Weights of a small encoder-decoder image transcriber: encoder arch convmixer, encoder depths [18].
Rows from block 4 of the image encoder of a small encoder-decoder image transcriber, named by matrix and row number. Each number is 200 + 30 x the weight over its row's rms, rounded and kept within 0 to 999. All counts start at 0.
After each channel's rows are labels from the 100 images, of 14976, where the channel reaches its highest value: "strongest on" is what is common among them. Only what is clearly more common there than usual is listed. The data: numbers of one to four digits printed on busy colour backdrops. In brackets: how many of the 100.
# pw: pointwise conv (encoder.blocks.4.pw.weight, 256x256x1x1), inputs 0-127

pw.66,265,200,217,200,200,200,200,236,200,200,148,121,123,200,325,200,200,200,200,200,200,233,200,200,200,200,200,223,191,200,200,200,200,200,200,200,200,274,200,200,200,200,200,200,288,157,200,138,200,200,200,200,200,200,200,163,200,273,200,200,200,200,200,200,200,283,200,200,200,200,200,200,200,200,200,200,200,225,200,74,181,200,231,200,217,200,236,200,200,200,200,200,224,274,212,162,159,200,123,200,200,249,187,200,140,200,224,200,215,200,200,200,200,200,200,200,200,200,200,200,287,266,200,200,200,228,200,200
strongest on: length: one (82)

pw.75,200,200,227,282,200,169,200,192,231,206,200,268,247,200,200,200,200,200,122,200,200,200,200,144,128,153,200,200,200,239,200,149,200,200,200,200,200,231,241,153,250,266,200,212,200,200,200,200,200,200,218,200,200,200,200,200,170,271,200,200,200,249,200,169,200,200,200,200,169,200,200,200,200,200,147,200,162,200,200,200,262,200,200,212,200,200,297,200,200,235,246,200,200,200,200,200,200,297,200,200,179,200,200,200,145,257,200,200,200,200,200,140,200,242,200,200,123,200,200,139,200,200,200,200,259,246,224,200
strongest on: bold (79); length: four (74); yellow ink (39); white ink (31)

pw.191,200,246,200,230,213,200,200,122,200,200,152,200,200,200,200,200,200,200,200,200,200,200,200,186,166,200,200,237,200,200,199,200,200,184,136,200,200,200,200,200,253,140,200,211,200,200,200,200,244,223,200,200,200,200,200,241,286,200,200,239,230,224,200,200,177,200,200,200,126,200,275,200,200,121,200,283,129,200,200,235,200,200,238,200,97,193,200,250,200,286,200,200,200,200,152,200,194,156,200,200,248,200,200,200,200,200,200,200,200,170,200,200,200,200,200,200,200,200,200,200,200,200,200,200,225,119,200,200
strongest on: bold (79); white ink (28)

pw.61,183,200,200,200,141,200,200,200,284,244,200,200,200,200,200,200,200,200,256,200,200,200,200,109,200,193,200,200,200,139,200,244,200,200,200,200,200,200,244,200,200,119,200,126,200,148,200,200,200,200,234,200,225,200,171,200,200,200,200,200,200,200,119,200,304,200,200,111,200,125,248,200,200,200,200,156,130,200,200,200,200,200,200,200,200,200,200,194,200,294,284,250,200,200,238,145,200,200,200,200,180,158,200,158,200,200,200,152,200,200,200,200,200,200,166,200,200,156,216,128,200,200,250,200,200,224,200,255
strongest on: length: two (95)

pw.243,181,263,200,200,200,200,200,214,200,172,226,200,156,200,200,200,146,288,154,228,103,200,200,137,200,200,114,305,200,200,200,165,200,172,200,200,200,200,200,200,194,200,200,200,141,179,200,239,200,163,200,200,143,158,200,200,200,151,200,200,123,200,200,200,200,200,200,220,200,200,142,85,200,200,147,176,167,200,200,271,200,222,200,200,159,240,200,200,200,200,178,200,163,200,200,200,200,200,177,200,200,174,235,200,200,200,200,200,145,200,191,260,200,200,136,200,137,250,188,200,200,200,200,200,200,200,230,200
strongest on: length: two (63)

pw.170,200,200,281,200,200,113,149,200,136,200,219,200,200,183,200,200,131,255,124,200,200,289,200,258,247,200,200,200,200,200,200,182,200,200,200,200,200,200,200,200,200,276,200,259,200,200,200,271,200,200,200,200,131,200,200,200,255,200,200,200,200,200,200,200,184,200,200,200,244,200,200,200,200,200,200,200,200,174,200,200,117,194,122,266,179,200,200,200,200,200,152,200,223,200,200,161,200,238,200,200,143,200,145,200,178,285,200,200,251,244,200,200,200,200,200,200,200,200,200,327,200,293,247,200,200,200,200,143
strongest on: length: four (91); the digit 8 (48); the digit 0 (47); black ink (46)

pw.178,278,200,179,200,250,200,200,250,200,222,200,215,200,200,200,112,200,200,200,168,200,200,200,306,200,200,200,200,200,200,200,274,200,200,200,200,209,200,128,200,200,200,135,200,200,200,200,200,200,200,200,218,200,200,204,200,200,200,169,200,200,200,200,200,276,289,200,247,200,195,200,146,200,200,340,200,260,200,223,200,200,200,200,200,200,221,161,127,200,278,146,200,200,200,200,254,200,200,200,200,200,200,225,265,200,219,268,200,200,200,200,200,200,113,167,200,208,200,200,259,200,200,200,200,200,245,200,200
strongest on: length: two (89); bold (74); black ink (26)

pw.26,200,200,200,200,200,200,200,200,200,200,221,200,200,200,200,200,158,252,200,200,200,200,200,200,259,200,121,266,200,200,200,200,200,200,242,150,200,200,200,200,200,199,200,200,200,200,217,200,200,200,135,200,200,200,168,200,200,200,200,200,200,200,200,200,223,200,200,121,200,221,160,256,200,251,200,248,200,200,200,125,200,200,200,159,200,200,82,200,200,200,162,252,139,200,200,223,211,227,200,200,200,200,200,200,200,151,200,200,183,200,200,200,118,118,200,200,200,144,196,219,200,200,160,200,200,201,200,200
strongest on: length: two (63)

pw.137,200,190,238,200,200,200,200,200,200,200,200,263,200,200,179,200,200,183,200,200,200,200,154,200,145,200,200,149,200,136,200,200,220,215,200,303,200,200,200,182,155,200,200,113,200,200,170,225,200,200,200,159,151,200,200,249,200,184,243,200,200,200,200,200,200,135,149,200,143,215,138,200,200,200,200,200,155,200,200,200,200,200,200,200,200,200,200,200,200,200,200,200,200,200,200,204,200,137,200,122,236,200,200,200,200,200,200,200,200,200,200,200,164,200,200,200,200,161,129,200,200,200,200,200,200,200,200,135
strongest on: length: three (82); bold (78); black ink (30)

pw.102,200,200,238,200,200,252,200,200,200,200,200,200,200,200,200,200,211,200,83,96,200,200,200,200,200,142,200,203,200,130,200,200,200,200,223,200,200,283,153,200,266,278,140,276,200,200,200,254,106,277,200,200,200,200,222,200,200,158,200,200,162,213,200,200,200,200,200,200,200,200,200,201,146,200,200,200,150,200,136,200,168,200,200,200,200,258,200,170,200,345,200,200,200,177,186,200,200,200,200,200,200,200,200,200,200,200,154,200,200,200,200,200,200,272,166,200,200,167,200,242,200,200,200,200,200,200,200,200
strongest on: bold (84); length: three (81)

pw.93,141,200,200,208,218,200,269,200,200,167,301,180,200,137,200,200,151,155,200,200,200,200,200,200,200,200,200,200,200,200,200,136,200,200,200,200,200,200,200,117,200,200,200,200,200,200,200,231,200,200,200,200,200,200,282,200,200,177,200,200,200,200,200,200,200,200,200,200,200,200,200,200,200,132,200,200,200,167,200,200,200,200,200,200,200,200,200,264,200,165,200,200,200,200,200,314,200,200,200,200,200,313,184,186,200,332,130,200,200,216,148,211,200,200,200,200,200,174,200,200,200,200,200,200,200,200,218,200
strongest on: length: four (66)

pw.138,135,276,200,200,200,196,145,243,200,200,200,200,200,232,200,200,200,200,200,149,154,200,173,200,200,200,200,200,200,200,200,200,237,200,235,200,200,200,175,240,256,200,200,200,183,200,200,200,200,188,200,200,200,200,193,228,200,200,200,200,200,200,200,200,281,205,211,304,200,222,200,200,200,200,200,200,160,200,200,187,200,200,200,200,191,200,138,200,200,247,289,200,289,162,200,200,200,272,200,200,200,200,200,148,192,200,200,271,158,200,200,200,200,200,200,200,242,200,200,200,176,185,200,249,200,291,200,200
strongest on: bold (80); length: three (75); yellow ink (26); white ink (25)

pw.57,296,200,200,200,200,173,200,200,200,200,184,149,200,200,200,200,200,200,200,200,200,200,200,200,200,127,218,200,200,200,200,264,200,225,200,127,216,200,133,200,200,200,200,200,200,200,200,200,200,246,232,200,200,200,157,200,200,200,200,181,174,200,200,200,200,200,200,200,200,240,200,200,200,200,200,200,251,200,200,200,200,236,200,200,200,126,200,156,200,200,200,200,123,284,237,200,200,200,200,126,200,200,200,200,200,200,200,200,200,99,174,171,200,200,200,200,139,200,200,169,200,200,257,200,200,242,200,314
strongest on: length: two (54); first digit: 1 (30); last digit: 3 (27)

pw.105,200,200,126,200,251,200,200,200,200,200,263,187,200,200,222,200,200,233,200,200,165,200,200,200,264,178,117,200,200,200,125,200,200,200,200,247,257,200,200,160,151,200,200,144,200,200,228,219,200,200,183,200,200,283,200,200,200,200,200,200,200,275,200,178,200,178,200,243,200,200,200,200,276,200,200,200,200,216,200,200,200,200,251,200,200,200,147,128,200,200,127,200,208,200,200,200,208,200,174,320,163,200,200,174,200,200,200,200,200,193,200,174,200,200,172,200,200,200,200,200,156,259,200,137,151,200,200,200
strongest on: length: three (52)

pw.78,200,200,200,200,200,200,245,200,200,239,200,218,200,195,242,200,200,200,200,200,172,149,200,233,252,199,200,200,200,200,200,200,200,200,200,200,289,200,200,160,275,161,200,96,200,200,200,200,200,200,153,200,273,200,200,200,218,200,200,200,200,200,200,200,115,200,200,200,200,200,200,200,200,200,264,200,298,274,200,200,200,200,200,200,200,200,172,158,200,213,200,200,251,194,200,200,129,228,200,200,200,200,200,200,266,200,200,132,200,245,200,305,200,162,200,200,200,200,200,276,200,200,200,200,200,143,181,284
strongest on: length: one (98); bold (74); yellow ink (43)

pw.10,200,167,138,200,200,200,200,200,165,200,200,200,200,276,243,243,200,200,200,248,200,200,200,200,200,159,200,241,200,200,200,200,200,200,200,160,200,200,200,200,121,289,200,200,200,248,85,153,200,210,238,145,200,258,200,200,200,150,200,261,190,156,200,166,200,200,188,200,200,200,224,200,303,200,200,200,186,200,259,200,200,200,157,122,200,243,200,321,200,200,200,221,200,200,200,200,200,200,148,200,200,118,116,200,205,195,200,200,200,200,200,130,200,200,200,200,200,220,210,176,200,200,134,200,200,308,200,200
strongest on: white ink (29); yellow ink (28)

pw.150,200,200,200,200,200,200,200,200,200,200,213,207,315,200,200,200,200,200,200,200,248,262,200,200,251,186,200,200,310,200,200,246,200,203,200,202,200,200,200,200,200,337,200,200,200,200,200,200,219,200,314,172,230,200,200,166,200,272,200,200,200,200,237,200,164,200,200,200,200,227,200,200,200,200,200,200,200,200,200,200,164,200,161,238,200,200,178,218,135,200,200,200,200,187,200,200,200,257,231,200,200,200,200,200,200,191,200,200,200,200,150,200,254,171,200,200,233,200,134,200,200,200,208,167,183,200,200,200
strongest on: white ink (32); yellow ink (30)

pw.58,200,200,200,200,200,200,208,200,200,200,160,200,200,200,255,200,200,200,200,221,200,200,200,200,200,215,246,200,200,200,200,200,149,200,200,200,200,209,200,200,200,200,200,148,200,272,146,159,200,200,200,200,200,200,200,200,200,200,135,200,200,200,183,200,200,200,200,200,200,200,200,156,200,200,200,200,149,298,200,200,200,200,200,200,200,200,200,200,200,200,200,180,200,200,200,132,137,241,200,295,193,223,200,200,200,200,200,200,200,200,176,340,200,200,141,200,200,301,200,237,200,200,200,200,200,203,267,170
strongest on: bold (74); length: one (73); yellow ink (39)

pw.254,145,200,145,200,200,166,200,200,200,200,200,171,200,200,144,200,200,257,200,239,200,200,200,200,200,200,200,156,200,200,131,200,242,200,200,174,147,200,155,213,224,200,162,200,200,200,132,180,165,200,268,200,177,200,178,200,253,200,200,200,200,155,200,200,165,200,200,200,200,200,200,234,200,200,180,200,178,200,200,228,200,200,200,240,186,225,200,154,253,132,159,138,200,330,200,229,200,159,200,200,200,270,200,246,158,200,200,259,200,200,115,200,258,200,223,200,200,200,225,163,200,200,200,200,200,268,200,200
strongest on: white ink (30)

pw.30,285,231,245,200,200,243,237,200,200,200,200,200,200,200,200,200,200,200,200,200,149,200,200,200,200,240,235,120,200,200,200,200,163,200,200,200,193,176,200,172,200,200,200,200,241,152,200,200,104,200,200,219,200,200,200,200,266,200,248,200,200,200,167,200,200,200,200,200,200,84,200,200,366,272,200,200,200,200,200,233,200,200,212,178,200,200,200,238,200,200,230,200,249,200,200,200,200,200,200,183,200,200,200,258,180,275,200,200,200,170,185,222,200,264,200,200,200,200,200,200,200,200,200,200,207,183,200,200
strongest on: length: one (75); the digit 1 (56); last digit: 1 (53); first digit: 1 (49)

pw.7,200,200,200,275,152,200,200,205,200,261,200,256,200,227,200,216,200,200,200,200,112,200,200,200,147,200,200,264,200,200,200,177,200,200,200,200,130,164,200,200,234,200,200,200,184,200,200,200,200,200,200,200,200,200,200,200,200,180,200,200,200,146,200,200,200,200,200,200,303,200,200,244,200,273,191,200,200,193,200,171,200,275,200,173,200,171,200,200,200,321,200,200,175,281,200,200,200,138,200,200,121,248,128,200,178,128,200,200,170,200,200,200,200,277,174,138,200,143,134,200,200,178,200,200,200,200,200,200
strongest on: bold (73); length: two (51); black ink (38); first digit: 0 (27)

pw.249,200,200,225,200,200,200,199,302,151,78,173,200,126,204,200,200,200,200,200,161,226,262,141,200,200,200,200,200,200,200,314,200,200,200,200,200,200,200,123,200,121,200,160,200,176,200,200,289,200,200,182,183,200,200,200,200,188,200,200,200,200,200,200,238,183,200,200,200,200,200,157,200,200,200,200,181,200,200,200,200,200,200,199,200,200,200,200,200,200,200,200,200,200,310,200,200,200,200,200,200,200,200,200,200,200,176,200,240,200,248,200,200,200,200,161,200,200,200,233,200,192,147,156,200,200,200,200,200
strongest on: length: one (91); the digit 1 (49); first digit: 1 (48); last digit: 1 (44)

pw.225,134,157,200,279,200,200,200,200,259,165,200,176,200,180,200,200,122,308,170,200,200,200,200,200,200,200,200,304,200,200,200,200,200,340,200,200,216,243,231,242,234,200,218,140,200,200,200,200,200,332,200,200,290,200,200,200,158,274,200,200,200,200,200,200,278,200,134,200,200,176,167,164,200,200,192,200,200,124,200,200,200,200,265,200,200,139,200,200,266,200,170,200,200,200,200,200,200,200,200,242,214,200,200,200,200,200,200,200,276,170,200,200,200,163,200,200,171,227,200,162,200,176,200,200,200,200,200,200
strongest on: length: one (90); black ink (31); red ink (26); last digit: 1 (26)